A small sound classifier, trained from scratch.
Model: 2.84M parameters, activation quick_gelu.
Training: muon at rate 0.022, 23300 steps, held-out accuracy 99%.
Data: trained on notes from a synthesiser with random patches, 78125 training examples.
Rows from block 5 of a small sound classifier, named by matrix and row number. Rows with one number belong to one neuron. Each number is 128 + 24 x the weight over its row's rms, rounded and kept within 0 to 255. All counts start at 0. Numbers have three digits each.
After each neuron's rows are labels from the 100 clips, of 14848, where the neuron reaches its highest value: "responds to" is what is common among them. Only what is clearly more common there than usual is listed. The data: notes from a synthesiser with random patches. In brackets: how many of the 100.
# fc1: MLP up (model.blocks.5.mlp.fc1.weight, 384x128), inputs 0-127
# fc2: MLP down (model.blocks.5.mlp.fc2.weight, 128x384, transposed), outputs 0-127

fc1.104:101113102133130098124137151119100146164145142127130112130193111100175108125156133097160173146134081136147128134129155157105136145125069114142124136084153178109152113137166131131137134098104141125109111130137147118103133118133095144156146142148129106087129068147105084141133095130070149132124099143115115154124140105137110151132119145092134163158152129170088141123171124145079126125106
fc2.104:108102095130122144110062102137105121117147129109157070102136144143149181112147123119149126131114183084138144079061141106132147097143151102125146104121082143121153105152158161140159132139136141155148165115093163142114151145141143173122167130124136099147095127124104133092153136117104127090105132103126120151145131129159095142133161159105157135164128118124141117142105100130155145147108
responds to: pitch class: G (27)

fc1.290:126072147137139101154161136157109107148126139122110148160120132148118115124150159105158141149158099173150147102128133096105101100129122125125119174151138123112148106083135150113080111155137139114102107080122103115122176114137137160101107165126170085122108111118160127151157125125145125136139089101122132139116177156073129157077086158140159121138134169112151073117114130130132143141137
fc2.290:135091156104119127118145151117137131117128139152129145094150129105130125126153105156130137086132120169142142109170101106150132061107144168113152116141111143150120164153129112061138088103111124148127158167118110121120100131102137138099121140103111163136143156156156152126151110070134150102176186157107159139129120129099093108124161125111164111103115147166100152132119158139164152101113
responds to: pitch class: D (55); hard sync (26)

fc1.305:132155181121122110159108103128129104161122139121138118130158089122090141144116137124099117147167100088093098154135141127084124091085123112143109126112088161131158151150146133160124149163130091154157145094147151133126152101114078153074127173128113169134096125119152143132162173119124149102160122126103116116080148140165128112180151133129113127126098123115129121144134139110115136158077
fc2.305:149116089136127099152154129103161144185132125107130106090111153161110158120067150148147100125152149106141191108115112158118089139124128088136124111114142093157107115095090107133127136128116131152144120121114106126175165135135123143141115140130139156155095123142126142130124167124106129178152130104137116190130162134141143158117170108139100102146114128153145102094073159107106124122168
responds to: pitch class: G (58); pluck (51); pitch class: A (33); hard sync (27)

fc1.175:145111136140112141135133113128141144064126135121135137152148136152100141133150145148102138175131111133139137102145140131122124114166102117149100153136097185130104134148173156165127108122125120076137103114148134110131099133162099137114083104136130147126140182118102105150063124146137081110153124130124057112165095096121098109138142160113128090111136172095120125132174100155147134121155
fc2.175:131114128118128117155147141122167160102130135091125140171152158164131151152081126141142176125150136092105126095144133099142132129149137144142136132158103143131194134145127112099169172131133099078179157178072094141105136091116146102102133123114132124115147131088111156171122154130138107145139156155139127147161117132169186117111106112155120150127124140137146118133116121151175129134100
responds to: bass register (58); pitch class: A# (51); pitch class: F# (28); oscillator: detuned saws (28)

fc1.109:110159125144134083095130106129149149114167131127119162117059093137154107152132154107189115147145129104129123120120150132167107119120136130143133097135150114130133166121139082159141120128139171123133088106115110178081110116109100107114148111146113132101130145156119160142106119122134108143159105133145089144104164112094116127127143153126146136125093084124159130117146153114168181186078
fc2.109:137125151097130160085116123176112083118119112140118125172139143130146165126070106150093137134168092140102088123119102103142126093121127122126125119113110152148121103143119083146127142071143157110179097137150123109118183127087140103118137141117126118144072164101124066121127135173150121135112128111164114135150139171142138105117132124160119124141142142127138114132068139121171114134137
responds to: drive (59); pitch class: A (26); inharmonic FM (25)

fc1.39:143118122131149098098092100143137139104120088099118152098162133116123129110140120116127168110111125152169183130161080133126125139147091147137110113127106099112176131127146113156117163111166112118146110093154101138127171124105124108122139152095120123134174127116160129084149173148135119125105148128172110086102140097141176144146146101141120133080152142092115123087108122118154108109190
fc2.39:158137139142077160143108126131120122152152138093138135097148130090118149139103085134100163133179140136134157108186122113133126099118117075150092110183130170106154138127103109128125099200127109161115145156138142134168167146106141155132118126109145125105100088118151104122153073141113149137135143117125094133167155151141146084106140127142120161117121120159134103139124136154165124113122
responds to: pitch class: D (31); pitch class: A# (27)

fc1.365:091140149119109117133160163101099130165142180149136127099143148151095097129144147138121138145132152151116183135137131108085094119092115090112140109126097111113148125140190132093080135124090133176105096111114177121085141122138127155108103128146124114153120130133123149089141123123159120134106134156092112138085113133138173167104102146120161106147154117148127153104125184117094117139108
fc2.365:129095133124094135156091174168090135155136116121132117089105154137092122132123080148163121088126191129116153121142126158102140121104105171107125111181097114104115127126159167122129126128138162133222089114127146134152141120138147144147126161129151116101131129132103119113118148121162096136143101119148130121135123142142148113174120099155141110120159117085091095154131103095121147139120
responds to: pitch class: A (40)

fc1.346:109105145150142123075143118137119129124091156141132125084163121109101087107123137087131149123154113124110167133121148161153128145093158131093140126119155142129122132138183132139101104136068159126143137111118146120188129135146060089102167137133117151185160102126169116132119132148105126130139105145094117089158093136146116103144168089137146136111144138138112121116155161131140082148140
fc2.346:144133099123139151124104117131113145162134129135172118107137109136150095131150126142149125129135164101111107162127107145122112117109098146143065105113109153148167126110069114095142091125144165162076138113132068126149134136110129188092115080103145164129080097126155108095138115146147131079109137117119139109127094126119125142180118089139163174147147111116123145152118115134122117157122
responds to: bass register (90); pitch class: A (90); triangle (28)

fc1.151:138126129136130146135119060141105152100143127138084133172137131158136154108130133118159095131149088129162112120113129140204071077103170115093140151094139157123130092100106130136139135187155134108134125147152110129120109147143083115109163119140165134152135101130152127148127118145149109083111117142096169139081134167110112128156136153114142105120112094147096126131113108147154134133144
fc2.151:099135123115089145119090158129123133132133100092128106102124152119129152143127112147107130138191116165116098141166081123112144090132105168142129129142116146164099134114129114116107124148067123127128103115092115129099152146128115146120160124102187147114092068129142118143126128172135151098136146195124084090136113132130083099146113157141112126135164150155109146141142113119167172130131
responds to: drive (57); inharmonic FM (28); pitch class: A (28)

fc1.152:114109118158137107147135104145056092150100119104140156133135111129130131118129111139115112093104135085121144147090099073131169138119107109134136110095125150110091110151134131129138127108150155117130126121122103145184182097128158141085113096130110114162119178157117141108150134152149124121119129162162133130116138140133135149180141138102130165121131101177130183130088173119131163088124
fc2.152:097180126110117167110104110080129118112090155124157155126122098152139162107132157155113150108118112126136083133149096121083148160164121144135094114123117127096098142116139124123091121097170130106128108145124141118139099189107140134132068102126138138082086102098095079127161133129086135152132133153130107149156107131149136110156112122147125152142164143130123133138116159175158096154136
responds to: bass register (63); pitch class: B (47); square (33)

fc1.95:129157150151175140116100110117189115142107167122131109147113098124104162149141127102137098128145128205096158158111107112131178101094127142162113077123100153109131133114121126117109116136119109094077149130110113151091116177105129168105138133171135104144118097130181131122134146155136112105105143115144091119112142090124169112130143134144103157169087118142105113151128133123150133125124
fc2.95:149122134151148108119135117123122114094093086121125106164116123093109120149122141090127098139158101103106193131139096117139145160124129106193142105074099169103101115122162121100153116108158106129167143133131130110111083137137091122127129096115151080093102100114132136138140144152100145129083139126159162143151102152099137122139148142185117094125128099104137139118132123161121149161168
responds to: bass register (97); envelope: pluck (53); pitch class: D# (44); pitch class: G (33)

fc1.29:153122114143149144117156095123100156071131138146132148183109131126126128105132125087101127106131093126136137145155121102145130155093172138111143136114164140135122134114153097062124121173131125145175116149124185117101107133140121136104137108120138146155095131182118151135154110115113101094152108149132125118072134100145096113091150148147081128090113115177154114128140131115160153087154
fc2.29:137089126143154164144113107105138146127135170168113077111153150156123154128129132132117128135160122143091089139154154120134132131145114091147127154143153132137090105125100141164117097120116124132105099127097138181126116096169098146132123190131166131138129120133139157136117127168166089147110163074163177165124104129105132141102112152138129176153137140111111109093134096147170091148121
responds to: pitch class: D (34); pitch class: C (28)

fc1.86:138177130145124153087124139199118085109132171121136133132115108109117123156157132161115094155141104151142157136115138118132111100130131105153160097084126125122088085159115145135156113115167099086131143153144104150101062138092107076112130098130130124172144134137188126135100161127122123123115117105122143129155142145092127131117132105131077145138141125132134133156146141150101112170097
fc2.86:125141135147132144115162120110133081091135134118126132107094146107137160152110142097103146139164129083140131104095168124125127113140111150049118106137115117105117081124146116144145141086125132134159108157110137156119099090130111162160093124062127095171153083122130116125120130144111154106106147147149129094100113135145132099080120112152106150120106175086152126119158164123149153105125
responds to: pitch class: G (48)

fc1.168:136130160108169121143088129141050152124133175095142098135114089137141136131142119132095137117122189087106130150137109140146185141113152103151141159128089140097134118166150110138114121108076111128128125126091125148128163107130079146122148122128107161107157101137097120151157163136170137111081116127134113116158152116109119155115176164144131146116133155114103121128120128105095161103121
fc2.168:073136137121119120174136146126144159098151117141101132117123161140106114112153117109094109116098132173165141103161105164167148138147131100149134126127137081177123145120134140145155128098147119130146125131160125117159080154126152107110154073139106122123084083115137124169143085136149150137108146109140088139105122127135104131155128102135120082119111124149108138074067123145173137161139
responds to: bass register (70); pitch class: G# (68); square (27)

fc1.282:130159096116162125107115111106091086165127136157129124137102182125126147126131151112148144135106149110099121156138151154147122151127132105127126084102111102096117104154085126160120141152062145088139148176129117111191145120143117154098091174127122134137145125127161131093130109131140142104175105152147109105077168146099139134159128145094108131123094117131089121116134151123173126136102
fc2.282:117174131160115173158127146142151105124110138126148175133138130133147162177150145153150136121140123149147124162129134145142127134099111128100141124168073145178115135118122123111133118153129117144176155122181146171109120172094134103103131151096130111108132132113109091174132137179143119071144093183185124137128141118117126131152168122147080111149162128138135113116129148134116101124147
responds to: bass register (88); pitch class: B (84); square (40)

fc1.3:129083150135114104089116123120118083152153174103118098150105113127160147162137158108157120127112140197143100119111146118154134110076169194133097108134080144089120121157122119123160124135119103128109118126126126122172118132101116175128142128123114137151105126146183117112111162163179137152111166143132098114112117106140155077114118122113131130118085130108113169130151127116136129136111
fc2.3:107142161140144104174138113103155118101156138083099137096112129127123133112116137103177100113174108136110109124130141153139106145185157122157095105093113184135109133120140158104162161103112130163127089119181164129144145161097109145127098154149130078181126126121093139101132112095113079180135140124134144092113132125150144141103162136137112099140136135133159128135095126113121131137112
responds to: bass register (78); pitch class: A (46); pitch class: D# (30)

fc1.306:126133144114154084133143140139136145106095125122123178118109102138114144129134142125141090131153139085134104130143135158117145133155061148124155163107162102103193114139141162124144138116088159138144084129122087158098118131143152165135160076139120130165081131129135137104110125104105123139087098121120091096109091116129106130166112141116117097114140161165108126114131179142151137156169
fc2.306:107140142136149098070114129118131101141141086115135109150124129139093090123142093136090158141110113151140135129128122145135124104140156147090122137125111184142148171153109108123126198126181139158120095147103116126105150133150166093146144116142131126156144100103114145102173139125114116124173157203155105110109121176127129161133130112135117112129142099121110139178125141082140120162140
responds to: drive (52); pitch class: A# (46); pitch class: F# (36); hard sync (27)

fc1.141:106104166079133130129104135143131123133138155122127144123127149166102095142127137161122100147179129128140147118104122093117141155125122161080129112113105104136108081125083161081123114136090073138129141140116208072107103116098132113078159144135128158135114137137143150134100107140114143107135133151154100153136161111154143137108136162098141107158116116122144148100137163176154112138157
fc2.141:148106141108163136186123101158114127106096150125110122135081136112098153136105108125153109133134138115132089129107128162120130117085159136089140138125109125127159124104151188127111129141132120122146105154110144138155152114127196125141141116099120117135143143131203090129108114115160088111142141120163131102135142162143164137134156142170122152103147182125087148161134085149166123105099
responds to: pitch class: A (45); inharmonic FM (30)

fc1.373:136138148140149158171123123082144094170137097147114161107119146072097096122117123137091120125180092126083138125104135116143111136137160137150128133185089089118130120147147135119111184135132137117093163116123100142135139121119105153123143113110161128121165140131140141167138142129151128083139135146131135119136152134116106166116094088152150131116072110124064152154090100140120105105159
fc2.373:104080142140087079145140133126122112047117092120171128135101148131105106151103130108126168122128145139119138110131102139143117134126142142128108124134152155131110171156125157111122123103097149134172155127116103169116139072081104149137105167143125167169110162135141122113151129110100120135160153140147141110106120097101152097144110113116150152135105141120077160119163149120140092076139
responds to: pitch class: A (50); triangle (25)

fc1.146:131097164120107091128090128111137082125143091075173170124155120131143117106118137138089149138126103122114129134124169155131148152138131091155143098110103164114093162181168091111122135138138107138162142153107117145137110136090111136062127101133114141123140131149099148115171105104168118125156151120107139146139150179114147121148109133171122114099146184114128161125109133143111138129095
fc2.146:146145085124137118145117132076148069079117132114156133125101108175133137157087147107158110144175143086110166113160098148150109170115105118133131140109106133144110153125098190136122145106111143149161163096149126137069156129099114149102109145119129092171110150138127133152159145136100153125100098144115130164139179113133143124146119098111145131135140143134152112114133142167145124144102
responds to: pitch class: D (56); inharmonic FM (28)

fc1.251:127127138151126120105137098130147073107117107140150096112110132174141149132153128140128134098134173168110158169117108073153122102105114096154180131092119126172119130122117146110132131116165142104130078137108110148111156121106079126133129159168126134158194123164128144124127126128116153137113044142104140122162135101139074138141133131117090134140127133117126154124161122124156110101144
fc2.251:102123132125138140071130088148145084097152130142094125142140139149093117179141135152178120141148176148095129141105119098115148094159110096114133109137124086138149113095078086166131111116115152093182148130128111160100105152110138141115097150100137125143146170098108111122111144086149131106118152128147116119145148157147105114155103150130084116101137144154100102148128156120131174145119
responds to: pitch class: G (26)

fc1.192:106113132129151130135108116086101095159161106124160142086100115114129109122164104140150136097121069109141159183101099133149133122087118144145111150122132119084118155174107167107112126094125114116144125170146124154147165113093098116113135127150115139132164146137137107173146125108118113140120130204150130142079124141137135165119125149102139139140147078160099134124120091139138109178124
fc2.192:140150109065123147052129152100131143140097147151136146117116131131117102135137143129098103135158161122157110105148117127127119137164145144160114107123120126172162111190148081125093121077156133129126131083106096140127109158117106167128108106102153124111110190159130110141100169109123104138149094145146152094129127100142117112140100102142122140152143145099096145113152111133108096120094
responds to: pitch class: G (89)